{
  "color_jitter": 0.1,
  "encoder_head_dim": 64,
  "encoder_qk_norm": false,
  "encoder_parallel_block": false,
  "encoder_patch_size": [8, 8],
  "residual_init": "scaled_by_depth",
  "muon_scale": "match_rms_adamw",
  "lr": 0.0047,
  "nesterov": true,
  "steps": 30200,
  "epochs": 9.9
}
Rows from block 7 of the encoder, named by matrix and row number. Rows with one number belong to one neuron. Each number is 128 + 24 x the weight over its row's rms, rounded and kept within 0 to 255. All counts start at 0. After the name is the row's rms in percent of the matrix's.
# fc1: MLP up (encoder.blocks.7.mlp.fc1.weight, 480x160), inputs 80-159
# fc2: MLP down (encoder.blocks.7.mlp.fc2.weight, 160x480, transposed), outputs 80-159
fc1.186 121 [148 143 104 154 131 167 166 123 137 122 151 141 146 136 108 126 108 135 133 113 141 124 138 129 146 117 120 126  87  97 138 133 134 139  99 132 182  86 120  89 117 153 149  96  83 182 138 164 139 156 135 149  77  86  95 120 169 108  85 131 129 150 131 129 116 150 140 162  95 123 120  96 152 204 125  99 140  94 104 110]
fc2.186 115 [130 123 174 120  87 132 135 137 182 119 143 123 137 126 122 129 145 129 138 109  70 167 127 118 111 110 119  95 160 132 108 135 165  58 145 144 121 125 103 184 147 155 133 113 157 116 126 149  66 108 116 129 113 158 119 142 132 130 103 182 104 125 133 134 114 107  88 103 122 157 143 145  82 111 108 170 132 108 118 142]
fc1.187 112 [149 126 145 125 128 148 105  84 142 102  74 152 142 130 135 135 129 103 122 109 118 121 138 137 156 133 134  75 157 121 143 132 150 154  90 128  82 156 145 113 136 101  95 164 182 107  93 171 110 174 147 155  85 133 126 126 138 126 125 120 146 148 104 152 116  85  64 117 119 124 114 149 114 117 183 129  89 121 133 107]
fc2.187 176 [137 158 152 150 149 160 160 176  86 122 132  95 140 130 152 135 150 145 118 112 115 124  89 144 118 171 129 126 162 141 125 141 117 103 147 121 122  80  74 111 101 132 149 102 119 102 119  77 115 115 152 101 173 127  75 114  92 111 112 153 146 107 119  88 134 144 158  99 150 136 129 118 173 161 111 147 133 150 160 134]
fc1.188 123 [112 122  98 104 102 128 142 123 167 126 159 127  93 122 122 121 158 123 156 143 169 136 183 114 107 119 161 135 152 140 192 116 132 105 111 153 105 122  85 139  99 155 138 120 119 148 115 135 138 137 124 112  90 120 125 141 133 135 103 133 160 126 133 108 134 117 133 158 139 121 143 102 131 120 147  85 130 113 114 102]
fc2.188 135 [138 130 150 156 134 108 117 142 103 127 143 150 155 137 140 160  87 103 131 113 137 107  79 154 130 123 107 113 110 130 125 106 145 163 152  94 158 170 158 116 145 136 141 133 124  90 119 152 179 174 130 103 123 139 117 104 145 135 154 131 105 112  89 152 111 130 110 129 147 125  99 130 143  78 125 179 137 170 133 137]
fc1.189 091 [121  93 156 146 128 121 132 142 145 139 121 135 154 141 177  92 116  90 124 156 119 152 121 122 156 142 161 166 119 150 158 161 137 128 108 147 134 115  94 131 144  92 118 138  88 154 151 134 110 109 105 109 122 112 145 142 117 143 104 164 146  88 207 112  72 140 140 133  91 107 144 133 124 143 113  67 102 152 139  78]
fc2.189 079 [ 85 156 110 114 123 129 123 116 109 164 113 109 107 147  80 144 108 130 130 112 145 160 105 116 140 125  97 139 107 109 113 105  98 121 173 111  86 132 157 130 132 128 128 139 172 117 125 103 141 158 176 111 139 104 143 130 124 123 155 109 112 171 114 144 145 141 141  76 179 131 117 108 110 147 111  92 162  95 126 127]
fc1.191 100 [127 137 137 155 112  92 185  92 116  70 114 142 144 121 196 155 144 115 134 155  87 140 156 115  75 126  84 162 120 114 122 106 122 124 122 139 146 141 118 124 139 126 119 128 172  91 128 129 155 119 126 101 143 117 171 131 150  82 104 128  97 159 140 111  83 140 150 129 122 137 119 104 155 122 107 137  80 130 187 184]
fc2.191 092 [168 123 105 131 115 147 130  89  97 126 144 143 144 137  86 140 126 111  75 135 164 105 141 155 129 133  98 161 149 126 104 136 143 132 119 143 140 147 152 138 119 131 150 108 124 126  88 115  81 143 165 159 130 138 133 119 126 126 122 140 137 111 126 154 150 109  84 150 120 121 146 133 137 136  85  66 139 187 139  96]
fc1.193 089 [146  93 107 111 104 141  92 147 148 146  97 146 123 133 136 141 134 154 109 110 158 100 166 136 105 101 137 123 135 176 161 128 121 124 110 124 120 131 117 133 139 111 162 147 179 148 150  82 106  78 163  92 170 129 154 103 139 137 141  85 107 125 149 127 163 119 132 157 184 112 147 118  78 179 104 107  91 148 117 179]
fc2.193 110 [114 120 113 119 148 126  91 104 128 131 127 158 128 132  56  81 150 136 110 121 148 107 115 129  89 146 168 128 124 140 132  98 104 123 131 111 117 105 128 172 139 153 124 109  81 109 125 102 150 125 104 124 193 134 104 116 104 106 126 146 153 175 182 135 126 125 143 146 178 129 149 124 151  68 134  95  96 130 162  95]
fc1.194 107 [136 140 119 144 129 120 170 133 134 104 120 118 187 120 135 140 158 107 121 142  69 157 159 126  91 126 127 148 112 173 136 153 108 108  88 137  89 126 110 105 105 103 142 191 123 137 107 146 129 127 143 135 132  89 136 149 156 163 108 147  89 137 155 146 117 124 103  97 111 138  74 103 133 161 113 110 144 124 143 159]
fc2.194 101 [161 140 150 156 152  86 136 165 122  95 158 114 109 152 158  97 111  95 115 127 141 108  99  98 164  81 134 134 128 114 116 113 132 140 174  91 111 128 177 176 110 155 133  96 136 152  72 141 119 119 119 120 119 126 109 102  92 141 106  83 149  89  98 159 127 135 142 160  89 157  88  77 181 113 112 148 138 120 149 126]
fc1.195 109 [148  90 131 158 140 117  90 142 106  96 100 153 126 105 164 125  93 153 151 121 115 109  99 144 100 120 105 131 133 144 138 126 129 171 102  98 122 115 152 125 113 178 141 121 107 148 122 124 117  74 114 165 170 122 103 180 115 124 101 135 107 119 110 126 126 150  89 107 117 142 119 143 172 106 111 163 129 124 132 118]
fc2.195 114 [112  98 150 139 105 101 148 161 188 138 144 116 109 145 118 152 117 137 131 121 116 139 137 103 189 137 143 138 136 110 127  92  98 112 163 125 141 124 148 139 139  75 143 165 157 111 114 135 150 133 118 145  80 160 117 104 105 136 156 129 150 122 148 153 105  94 168 132 144 127 177 185 120 141 145 129 135 118 131 145]
fc1.196 113 [128 107 101 100 181 122 171 167 104  75  96 123 147 146 175 131 141 116 145 124 126 123 124 131 123 130 142 119 146 159 154 162 110  94  77 145 114 164 149 116 120  99 131 167 123 139 146 116 130 140 118  85 114 119 154 128 157 164 105 132 111 144 147 145 150 102 107 128 112 149 100 112 139  99 121  99 120 120  81 135]
fc2.196 100 [ 99 112 123 110 141 100 169  98  94 152 101 129 110 115 154  63 128 111 161 120 148 162 125 131 112 167 111 139 123  86 153  94 163 139 147 135 141 123 155 134 103 162 157  91 153 126  86 112 141 110  95 171 132 131 118 121 166  96 116 113 106 103  73 137 131 109 157 114 140 161 119 112 178 126 120  98 122 116 104 155]
fc1.198 099 [151 137 138 142 102 128 139 126 146 130 110 131 134 110 115 122 153 108 121 103 128  99 100 154 123 152 111 187 111 101 129 164 107 155 117 151 115 144 118 135 118 102 105 169 146  86 182 139 111 137  91 120 127  86 127 128 114 137 139 118 192 118  83 120 123 135 119  53 109 125 140 124 160 111 131 141 107 147 137 187]
fc2.198 102 [ 89 125 119 114 143 125 134 101 133 121  63 127 114 122 136 141 124 137  90 149 154 121 123 145 128 118 112  77 115 123 102 121 129 165 155 164 120 177 156 172 167 168  92 111 112 157  88 151 149 108 152 140 149 109 183 117 121  99 139 112 147 124 126 121 144 111 165 142 146 122 178 142 115 119 146 112 157 145 135 118]
fc1.199 112 [182 121 155 178 101  97  77 129 143 146  92 148 100 150 128 128 129 124  95  90 120 158 142 102  93  96 125 107 165  98 130 104 109 125 115 147 149  91 129 101 177 101 134 142 132 130 103 112 173 113 116 126 132 138 150 118 136 112 160 155 138 105 151 133 146 111 163 146 114 155 102 135 108 167 162 171 137 126 144 117]
fc2.199 108 [ 79 140  83 148 123 143 170 136 113 108 119  76 136  91 124 133 162  91 152 132 181 107  81 138 163 190  69 140 155  92 151 134 148 125 130 133 119 125 117 153 151 118  91 144 142 127 153  84 137 111 126 132 134 143 139 167 121 162  86 140 143 105 109 125 154 112  95 112 148 109 118 122 157 120 117 109 121 154 130 100]
fc1.201 135 [122 121 117 153 104 138 140 130 145 126 115 150 121 139 132 178  93 103 116 127 124 125 139 178 129 154  88 161 107 132 146 125 153  40 144 108 153 130 147 156 130 115 146 127 131 124 174 120  96 164 185 118 118 145 144  84  88  70 129 111 123 140 126  81  94 150 118 178 160 128 129 147 132 121 137 141 165 132 115 139]
fc2.201 140 [143 167 123 125 188 169 139 168  97 121 125 101 149 151 116 114 111 136 122 151  98 108 104 129 167 105 161  97 111  96 113 150 125 193 166 103 163  99 110 131 136 138 113 143 149 110 115 124 151 156  83 136  75 135 136 126 145 157 155 115 153 107 105 102 111 143 164 110 108 115 109 109 107 130 146 127 147 142 129 125]
fc1.203 129 [146 136 196 154 115 134 172 165 162  94 144 137 159 138 136 146 136 138 124 109 108 155 131 112  98 112 132 117 117  97 105  97 130  99 155 109 121 140 131 120 116 135 148 102 103 104  95 139 113 127 158 125 107 118 113 157 129 158 126 111 120 102 116 104  59 134 135 177 141 143 126  93 108 149 105 103 138  87 111 143]
fc2.203 125 [139  93  96 153 160 123 142  71 178 111 106 153 140 141 145 139 124 104 129 106 134 167 139 169 132 133 110 114 100 134 138 168 157 131 150 137 137 101 146 170 153 117 127 146 135  59  83 144 138 111 116 145 122  97 101 170 125 174 129 115 144  91 113 136 188  95 123 111 155 122 106 130 119 145 110 157 134 145 130 157]
fc1.204 055 [138 121  93 108 146 135  92 160  89 168 149 172 123 120 134 127 119 164 140 134 137 146 166 145 112 135 125  99 167 110  98 115 116  77 114 118  90 104 129 139 157 122 121  91 125  78 139 168 147 124 112 119 106 109 128 102 121 111 104 131 150 104 133 164 121 122 117 114 147 177 113 146 155 140 141 138 172 104 103  75]
fc2.204 052 [ 95 102 119 134 114 142 135 118 132  93 125 110 153 124 144 138 141  86 154  91 125 127 148 154 153 124 161 168 110 128 143 121 112 200 123 144 113 162 144 144 132 139  93 217 145 167 135 145 119 115 108 116 124 155 120 129 132 127 103 104  96 138 132  93 173 129 114 106 121 126 142 123 123  97 133 100  96 153 175 157]
fc1.205 093 [126 135 111 106 150 107 137 119  80 144 145 119 116  80 115 118 128 114 106 148 147 110 172  96 162 124  82 150 183  99 112 121 139 215 111 168 101 143  79 127 131 131 124  99  89 122 110 133 108  87 120 151 131  91 120 130 129 155 145 133 136 122 147 156 113 125 151 127 168 104  93 154 158 125 120 111 142 166 133 117]
fc2.205 107 [139 136 103 144 114 174 159 122 170 139 121 128 139 169 124 106 140 103 164 131 112 126 114 151 123 120 188  93  90 148 127 126 136  84  88 111 135 130 170 130  93 169 140 153 159  87 121 103 147 126 114 128 134  95 162 134 108 105 145 102  56 155 144 121 118 125 101 133 118 148 183 115 133 100 139 121 113 114 102 141]
fc1.206 115 [111 132 131 188 154 142 145 111 112 137 102 137 101 122 128 127 119 141 123 151 109 131 145 121 154 106 146 136 127 111 142 105 116 113 174 111 125 146 108 142 183 128  93 142 109 128 142 111  98 125 178 111 137 147 151 143 136 139  98  92 108 105 141 104  94  79 119 137 138  96 131 125 129 141 144 106 151 117 110 168]
fc2.206 124 [128 118 143 132 118 127 112 147 134 128 127  45 163 143 143 110 123 149 123 161 126 121  90 126 167 130 131 141 141 120 128 148 129 105 111 115 152 151 148  99 110 115 112 130 158 169 130 145 121 131 138 108  94 166 117 116 135 118 125 142 144 126 116 157 151 139 172 128 129 159 127 137 176 142 123 167 118 181 166 150]
fc1.207 116 [146 123  91 168  96 171 143 135 143 117 120  94 161 105 133 116 117 119 162 174 103 120 106 164 117 160 107 116 127 147 118  85 131 155 158 129 161 127 160 146 126 137 143  91 152 153 149 112 148 124  72 148 139  82  99  88 118 128 119 142 109 160 133  97 135 136 146 129 133 124 111 117  74 139 148 144 138 115  89 145]
fc2.207 110 [128 117 182 105 150  80 163 115 136 117 144 125 139 137 151 118 101  98  90 125 126 159 125 103 157 127 107 154 167 105 144 128 107 109 123 124 145 141 102 108  94 158 160 120  94 132 150 151 140 124 139 111 162 101 157 170 158 102  63 104 176  72 116 131 142 127 150 113 132  99 131 140 126 112 128 136 122 150 164  97]
fc1.208 123 [160 123 147  83 155 189 175 140 149 149 110 155 101 105 118 124 123 120 170 126 104  79 115 108 129 109 130 135 150 117 152 162  66 133  95 138  91 113 152 133 106 128 147  80 131 155 120 105 133 124 117 124 100 119  91 132 111 105 136 174 116 181 130  97 135 123 116 158 114 110 144 141  98  81 134 114 139 141 163 111]
fc2.208 100 [120 139 161 168 112 104  96 103 108 113  98 145 151 112 137  95 146 119  80 153 117 146 130 134  74 132  80 158 130 124 146 126 144 122 135  80 149 136 120  77 179 115 137 110 139  68 102 147 141 133 121 123 126 166 119 158 137 106 105 113 124 124 139 129 129 137 115 129 127 159 116 131 120 125 147 122 136 139 121 141]
fc1.209 096 [134 155 107 118  88 111 134 153  57 130 147 137 151 127 123 122 101 114 135 104  98 131 110  93 127 143 132  99 160 109 153 153 142 137 142 132 159 115 119  98 140 119 149 170 181  84 131 111 111 104 105 182 111 101 113 129  99 130  67  93  65 123 122 128 122 190 147  82 164 115 178 145 139 111 102 163 114 145 149 128]
fc2.209 106 [134 102 125 132 150 143 146 145 149 155 146  86  85 147 124 156 172 170  89 124 167 126 118 154 113 104 113 144 111 102 119 124 111 142 166 146 101 150 112 148 141 167 133 106  82 179 105 147 127 116 111  94 105 112 146 153 139 140 168 170 149  89 134 128 128 118 108 137  69 104 125 141 105 113 153 137 130 121 136 149]
fc1.210 113 [156 142 170 176 152 145 107 174 111 113 149 116 156  71 157 139 102 127 109 166 141 135 132 131 132 137 140 148 112 126 115 167 129 115  91 150 123 107  88  93 180 125 151  99 143 179 162 122 119 135 119 144 126 119 127 108  91 160 101 127  91 142 138 150 123 172 111 108 116 115 122 150 116 162 114  90 162 115 105 102]
fc2.210 121 [120 118 104 109 117  87 150 112 119 147 115 141 153 187 135 101 140 133 146 111  90 124 128 128 136  80 164 142 107  67 101  83 151 169 161 127 129 142 175 113 120 103 121 112 123 145 133 136 117 130 139 118 107 139 101 139 157 122 152 173 127 144 125 112 148  91 105 140 138 143 114 126 173 106 113 149 104 129 152 136]
fc1.211 100 [138 155 165 147 146 106 162 121 127 114  79 108 104  91 130 122 117 150 110 113 147 164 132 127 133 132 193 152 143 102 129 150 118 109 117 131 115 114 154 151 101  73 113 157 156 119 112 107 111 137 122 129 143 102 153 117 130 150 128 150 131 123 111 100 111 198 105 132 129 203 152 148 128 118 119 127 146 104 160 158]
fc2.211 093 [189 129  98 142 113 140  99 138 133 118 174 111 152 154 140 175 123 135 141 114 122 114 143 143 136 125 114 136  94 120 145 136 140 106 112 168 150 169 101 113 100 134 144 129 137 184 193 144 107 117 151  93 109 152 105 122 131 140 138 165 125 123 125  93 136 107 120 161 134  98 112 133 131 150 120 127 125  90 116 116]
fc1.212 123 [ 94 124 108 135 127 140 129 121 130 150  99 119 162 151 148 160 156 108  53 130 156 108 120 148 157 142 147 122 159 128 111 108 130 144 134 148  99 119 133 131 124 133 136 105 124 132 152 131 103  82 116 166 137 149 123 107  82 136  79 136 121 136 116  94 126 101  79 128 127 135  99 144 144 144 111 136 154 140 139 112]
fc2.212 116 [149 137 142  97 127 117  95 155 171 133  96 142 109 129 164  57 118 162  93 110 102 151 113 114 156 161 114 153  88 136 150 122 139 137 149 136 145 107 179 121 110 116  94 112 143 136 110 110 139 114  99 126  84 114 168 165 118 147 146 136 122 122 129 170 149 148 157 117 122 129 133 124  94  84 148 130 155 116 112 135]
fc1.213 109 [ 83  86 119 156 186  86 121 128 171 138 130 118 139 113 128 150  92 179 122 126 143 137 156 160 124 123 129  84  92 138 112 164 158 156 138 122 123 175 143 108 126 142  96 141 118 126 131 133 118 133 102 136 107 152 147 122 136 110 158 129 119 171 114 138 132 132 148 135  99 133 122 129 109 153  90 139 163 108 137 105]
fc2.213 110 [164 115 124 108 147  79 145 109 120 168 109 121 114 132 117 119 103  95 117 178 134 155 115 110 124 170 122 139 159 135 115 150  99 120 136 137 159  94 125 127 115 116 145 129  93 102 127 116 147 122 136 145 115 128 146  90 107 140 101 124 137  81 160 108 138 136 149  89 125 103 121 129 124 118 152 105 161 108 136 104]
fc1.214 057 [145 141 125 153 166 106 143 133 158 134 110 130 129 138 183 129 132 135 139 158 110 110 131 138 124 131 131 123 154 128 145 138 137 171 118 185 136 118 114 141 110 115 145 101  96 173 134 156 116  87 125 138 111 112 114 131 121 143 100 181 123  95 152 117  90  63 165 157  93  92 203 121 116 107 105  92 117 155 107 122]
fc2.214 055 [106 133 143 113  90 118 127 115 111 123 100 135 103 134 100 109  83 114  97 126 171 180 139 129 159 118 130 145 120 115  71 140 145 100 120 102 110 105 125 116 150 141 132 148 172 101 175 107  85 150 115  89 107  93 179  70 124 146 112 110 122 147 168 153 138 163 119 130 111 106 102 119 135 159 143 134 163 113 136 119]
fc1.216 078 [ 99 157 149 101  80 103 152 114 149 108 123 147 156 111 111 134 109  77 148 128 141 148 120 112 147 145 130 105 158 149 148 117  87 130 128 133 133 129 105 136 131 118 178 150 138 101 135 129 135 107 132 135 137  74  95 126 102 129 111 152 136 150 128 162 114 157 190 128 122 147 123 145 141 157  72 154 122 172  98 112]
fc2.216 087 [103 163  99 154 154 141 138 113  99 133 143  97 136 104 108 140 134 137 105 161 112 121 148 155 106 134 160 153 124 108 131 143 138 115 147 135 125 102 134 140 142 151 112 115 118 141 109 136 127 109 175 160 129 146 108  88 154 160 130 100 136  74 109  59 172 120 107 108 129  93 150 107 122 139 145 137 139  98 121 105]
fc1.217 077 [165 144  62  83 107 112 125 156 113 127 153 146 100 122 124 149 108 114 144 136 173 133 131 141 155 182 127  99 137 116 101 110 130  95 147  89  99 164 121 128 161 144  95 142 112 124 121 201 120 154 137 113 140 146 153 122 137 143 120 167  91  94 156 165 147  76 104  87 123 143 137 113 154 114 139 104 122 103 115 101]
fc2.217 065 [158  86  89 143  94 156 154 105 131  99 138 154 151 118  99 126 162 112 138 103 145 145 140 132 139 158 174 128 118 137 122 142 108 133 117 132  79 130 120  96 141  99  79 130 111 132 136  80 133 128 120  96  89 127 172 131 117 120 105 100 146 148 121 114 129 109  85 146  98 122  84 146 127 131 139 117  86 161 147 118]
fc1.218 094 [147 155 201 118 121 118 141 116 155 164 105 132 148 130 157 155 145 164 122 121 144 102 107  91 139 150  81 152 125 113  83 135 129 124  83 179 112 129 143 173 153 135 153 109 135 139 127  86 111 132 136 110  92 162 140 134 164  98 116 120 138 142 137 133  76 110 102 129 100 126 105 106 157 134 121 142 106 121 131 125]
fc2.218 103 [ 56 125 105 167 148 118 173 129 142  97 125 152 100 113 132 160 136 120 109 120  97 158 133 166 112 151 162 124 135 108 117 117 177 146 139 135 122 122 115 134 139 144  85 137 137 109  79 135 154 117 138 139 100 123 123 135 125 148 156 111 119 102  79 136 146 123 120 155 111 109  86 129  97 153 115 163 155 104 105  97]
fc1.219 119 [134 158 120 112 137 131  98 118 105 117  72 160  84 117 154 166 111  99 128 123 145 103  93 142 135 103 136 154  94 110 158 113 131  97 133 114 109 148 115 143 145 125 119 123 108  89 143 152 163 137 143 108 143 156 126 133 148 120 141  82 134 143 122 127  89 142 108 122 145 151 144 108 141 103 135 101 157 186 120 155]
fc2.219 122 [101 135 122 100 140 147 162 147 122 137 142 119 122 162 106 107 170 110 143 140  91 110 132 150 152 144 103  63 166 122 133 135 115 143 120 132 147 106 156 190 140 149 109 121 138 115  93 142 132 138  92 156 124 113 102 161 158 109 177 139  98 111 109 127 114 136  93 126 118 136 133 116 123 141 128 140 138 145 107 133]
fc1.220 081 [126 103 150  96 132 145  50 137 147 140 135 130 123 163 162 131 143 140 147 121 119 106 119 101 118 127 130  97 134 158 167 130 138 112 107 142 120 148 131 140 106 102 112 132 143 163 149 109 130 101 117 121 182 147 156 126 125 113 155  93 126 142 147 125 153 152  97 112 169  85 150 111 112 119 109  70  94 108 165 140]
fc2.220 091 [149 151 122 155 123 163 109 114 163 130 142 126 138 146  87  45 132 135 119 113 172 128 150 144  93 125 120 134 108 178 121  96  69 111 103 119 106 128 121 141 112 136 125  82 100 105  90  98 146 137 113 142 179 145 153 138  92 135 134 146 142 131 165 134 159 168 142 144 158  98 180 140 136  94 110 101 129 149 115 126]
fc1.221 078 [ 96 132 126  84 137 124 174 167 106 167 176  83 148 101 106 110  98 110 128 111 116 114 131 109 117 132 128 149  57 106 119 133 130 180 148 141 102 151 123 108 142 146 112  85 128 147 143 163 101  88 108 123 131 133 143 151 136 100 115 122 132 148 131 141  99 148 107 129 110  75  97 119 111  98 161 130  82 141 184 135]
fc2.221 079 [ 72 119 128 149 134  79 110  71 111 120  92 133 129 124 129 146 126  93 109 100 170  93 149 139 139 142 116 104 196 113 101 137 132 153  83 150 133 108 159 114  99 128 155 120 117  84 133 120 117 148 142 120 120 103 162 195 156 146 105 108 105 123 119  86 145 132 115 120 132 122 140 100 137 114  97 181 143 136 138 147]
fc1.222 123 [114 138 113 116 116  92 141 133 154 107 145 132  74 147 139 101 182 111 138 141 194 125 157 124  82  60 125  90 101 115 162 113 109 140 137 144 111 117 131 108 115 127 125 111 145 100 141 133 127 137 124 148 144  99 126 145 123 163 115 104 121 127 120 134 127 148 167 153 123 145 129 124 135 146 134 147 133  86 130 129]
fc2.222 113 [138 117 133 140 107 120 156 158 175 136 149 101  74 136 124 114 127  96 176 142 105 146  92 168 101 164 148  94 131  97 137  86 176  99 114 106 136 156 150 129  80 123 147 120 104 105 163 148 160 105 107 140 136 113 110 132 105  94 119 135 140 122 118 155 103 137 107 110 142 145 107  92 103  81 117 118 129 118 116 128]
fc1.223 127 [134 130 106 150 108 153 135 144 125 125 119 133  93 162 105 156 155 105 120 130 150 156 174  95 143 122 135 128 101 112 135 114 168 106 127 111 120 122  89 105 110 174 150 125 126 132 104 156 118  92  98 114 144 108 137  97 149 122 130  71  97  87 107 102  92 177 158 169 162  93 187 102 111 174 122 104 121 108  97 119]
fc2.223 124 [141  94 144 114 153 136 164 118 134  68 117 152 117 144 143 110 143 133 151 142 142 127 116 125 130 125  79 133 110 134 116 139 147 150  81 121 139 106 139 130 124 137 112 140 113 103 181 104  98 131 117 190  83  95 100 154 156 159 147 169 146 148 153 125 160 108 144  83 176 148 121 162  93 175 131 133 137 135 139  97]
fc1.225 099 [143 109 137 136 123 135 159 115 123 137 156 150 135 104 103 148 136 150 144 132 140 124 129 165 155  78 100 100 139 150 166 100 109 132 134 129 147  85 144 136 143 126 161 157 149 131 116 111 146 153 130 106 125 114 122 131 110  88 105 104 139 123 143 133 160 136 112 171 133 118  86 136 151 167 116 164 121 125 115  83]
fc2.225 082 [ 99 116 125 107 125 118 100 154 142 118 134 115  69 142 137 146 142 140 122 139  88 129 127 111 114 127 119 133 135 137 148 129 117 134 124 105 107 140 155 128 145 122 108 137  77 119 155 125 120  92 104 153 183 194 121 179 124 104 152 165 110 134  94 135  88 126 153 119 127 115 142 137 108 152 112 102  86 118 123 161]
fc1.226 111 [154 127 165 117  84  99 110 109  70  80 144 112 148 128 148 131 130  91 146 183 121 143 121 132 190 100 111 151 143 131  72 134 120 134 138 133 138 115 153 139 135 162 123 164  96 139 122 104 142 150 161 134 118 120  82 150 133 115 103  99 121 157 132 131 125 136 141 137 126 172  88 125 134 153 130 143 126 165 131 136]
fc2.226 126 [127  97 131 143 147 143  89 138 131 150 131 117 123 160 116 144 118 133 107 116 118 123 126 129 141 181 146  98 134 142 134 124 128 133 140  99  90 149 126 168 106 126 123 133 133 136 148 180 192 106 132 126 182 145 145 166 103 120 130 159 110 147 125 164  83 126 108  99 160 135 172 138 157 114 128  88 107  72 128 134]
fc1.228 099 [123 160  92 141 152 152 130 130 157 145 136  95 158 112 119 104 109 177 169 133 120  78 122 144  94 110 159 156 106 110 108 114 121 157 108 171 108 162 129 120 134 141  82 148 131 137 156 125 131 147 105  97 115 160 130 123 106 133 146 116 128  88 114 104 148 167 105 157 118 147 157 128 156 118 104 101 104 109 142 116]
fc2.228 084 [ 96  91 120 139  83 112 109 128 135 118 132 110 117 134 135 145 166 115 123 118 120 143 113 156 168 119 167 126 158 101 111 149 162  67 143 112 181 141 139 169 145 107 131 156 150 196 107 110 130 141 150 142 144 124 112 135 131 153 138  94 126 116 140  76 121 173 151  97 183 131 100 131 136 137 166 147 140 141 114 166]
fc1.229 098 [129 133 129 113 144 127  94 135 126  82 138 170 121  98 159 155 113 115 125 140 139 127 116 109 109 114 191 146 129 151 101 115 152 134 114 129 134 118 151 132 139 156 159 124  95 143 145 101 182 124 115 168 153 113 123 151 110 104 104 159 128 161 118 141 137 154 134 130  82 122 107 110 135 116 103 144 129  89 159 154]
fc2.229 099 [138 135 150 109 129 131 118 115 111 153 126 112 128 124 151 114 114 126 178 117 133 106 144 117 117 113 105 116 113  99 164 154 118 103 137 154 119 113 110 155 152 146  93 115 122 156 138 121  99  94 153 131 141 123  95 115 141 150 154 122 106 160 161 154 137 124 121 143 118 100 124 133  68 130 159 115 141  91 128 128]
fc1.230 112 [111 115 107 118 153 134 144 155  96 108  97 116 119 114 172 142 137 112 111 155 155 147 157  95  59 156 160 181 100 144 121 133 124 113 110 145 108 156 103 148 111 130  92 114 143 145  93 116 174 127 134 118 112 122 150 147 137 128 121  85 114 137 114 155 120 144 130 169 159 115  72 140 135 132  98 101 133 102 124 165]
fc2.230 113 [101 150 150 108 132 165 120  76 150  96  91 136 153 131 170 169 144 114 110 121 115 131 130  97 146  99  91 140 114 157 150  87 156 122 124 111 118 132 124 108 121 128 186 112 131 152 151  85 134 134 137 163 141 145 111  83  89 157 107 112 147 112 118  91 140 117 136  96 129 141 125 124  88 189 148 114 167 158  59  98]
fc1.232 122 [111  88 150 129 142 125  95 160 104 154 125 118 128 115 144 107 150 123 111 113 150 160 158 139 172 105 142 106 150 142 141 141 124 138 110 134 117 150  98 152 104 147 125 125 138 107 126 136 153 155 130  78 144 117 112 126 149 172 100 115 122 140 109 149 133  88 112 143 113 110 150 132 130 141 119 172 134 154 149 131]
fc2.232 100 [158 116 149 142 140 152 123 143 138  83 152 110 119 127 146 139 151 189 144  96 102 157 110 115 137 107 137 104 109 126 122 120 150 110 154 156 140 114 142 160  73 103 105 138 111 140 136 149 144 150 127 137 165 170 156 108 134 111 106 154 139 144 123 138 126 133  82 131 128 181 186 123  70 112 123 145  85 125 118  97]
fc1.234 119 [177 130  82 110 118 140 136 115 143  89 175 169 118 118 140 104 130 109 183 113 141 171 171 113 121 137 104 154 143 106 123  86 107 113 135 103 111 121 149 182 130 131 164 100 125 138  87 111 139 126 167 129 129 170 113 118 117 132 123 133 137 106  80 120 129 137 122  87  81  90  98 129  95 116 141  99 101 120 114 144]
fc2.234 123 [119 140 106 111 119 143 138  99  98 177  67 111 149 136  98 124 126 148 122 146 123 108 115 194 131 106 166 118 118 148  95 139 116 152 124 129 157 121 101 120  99  77 151 113 152 111 133 168 139 158 141 114 130 117  95 135 115 118 124 140 122 170 119 164 149  75 121 163 120 124 154 109 171  91  83  97 134 128 128 104]
fc1.236 114 [136 141 123 132 122 122 135 139 127 121 175 139  84 103 185 133 120 147  99 133  89 162 121 140 110 116 156 122 156 140 139 159 128 110 113 146 174 144 121 102 113 119 120 136 153 119 120 102 109 118 114  78 155 129  90 172  89 158 124  47  89 153 136 129 110 129 145 165 162 158 121 115 162 120 115 117 140 110 106 130]
fc2.236 110 [171 101 138 118 163 123  93  67 118  75 112 150 117 119 108 114 129 143 112 119 146 133 141 146 149 102 142 146  85 125 111 112 111 127 112 160 117  84  86 157  97 134 143 125 102 157 149  97 134 123  77 127 144 111 148 153 133 101 167 161 114 160 114 157 135 110 115 142 118 130 151 105 130 114 143 161 167 140 161 107]
fc1.237 115 [121 114 176 164 148 162 171 132  87 138  97  92 118 138 155 132 115 195  94 111 130 123 150 106 147 146 152 123 139  79 165  82 127 145 125 103 125 155  96 146 116 131  89 137 137 110 130 114 120 129 130 118 131 106 142 130 154 125  95 129 151 114 131 105  92 100 141  99 180 149  93 141 156 159 111 120 107 116 124 100]
fc2.237 113 [118 145 136  71 120 124  92 124 125 135 167 130 103 114 151 118 112 143 127 116 122 137 140  95  72 116 125 143 135 112 108 108  97 136 139 102 119 137 111 166 144 130 127 108  95 161 158 140 145  89 154 110 196 155 150 135  88 145 134 117  94 117 109 131 146 167 101 135 117 104 170 133 192  84 136 174  95 163 148 136]
fc1.239 111 [143 140 125 136 140 153 122 139 110 185 112 111  85  96 135 150 117 116 126 111 102 140 106 105 126 159 133 101 158 108 108  70 145 150 155 113 127 122 124 172  59 137 138 171  92  85  81 131 139 107 132  80 110 115 153 109 149 115 108  93 168 150 102 102 143  97 159 121 143 143 112 157 124 130  80 112  93 129 126  99]
fc2.239 109 [129  82 176 103  98 112 156  89 119 129 146 154 168 143 112  86  88 157  62 108 144 116 117 128 152 112 131 155 127 151 118  96 116 133 145 137 127 162 124 212 173 104 127 132 108 152 117 146 155  75 135 139 148 122 144 141 118  85 130 156 110 112 135 124  68 143 132 125  61 132 134  95 150 109 161 117 137 123 124 111]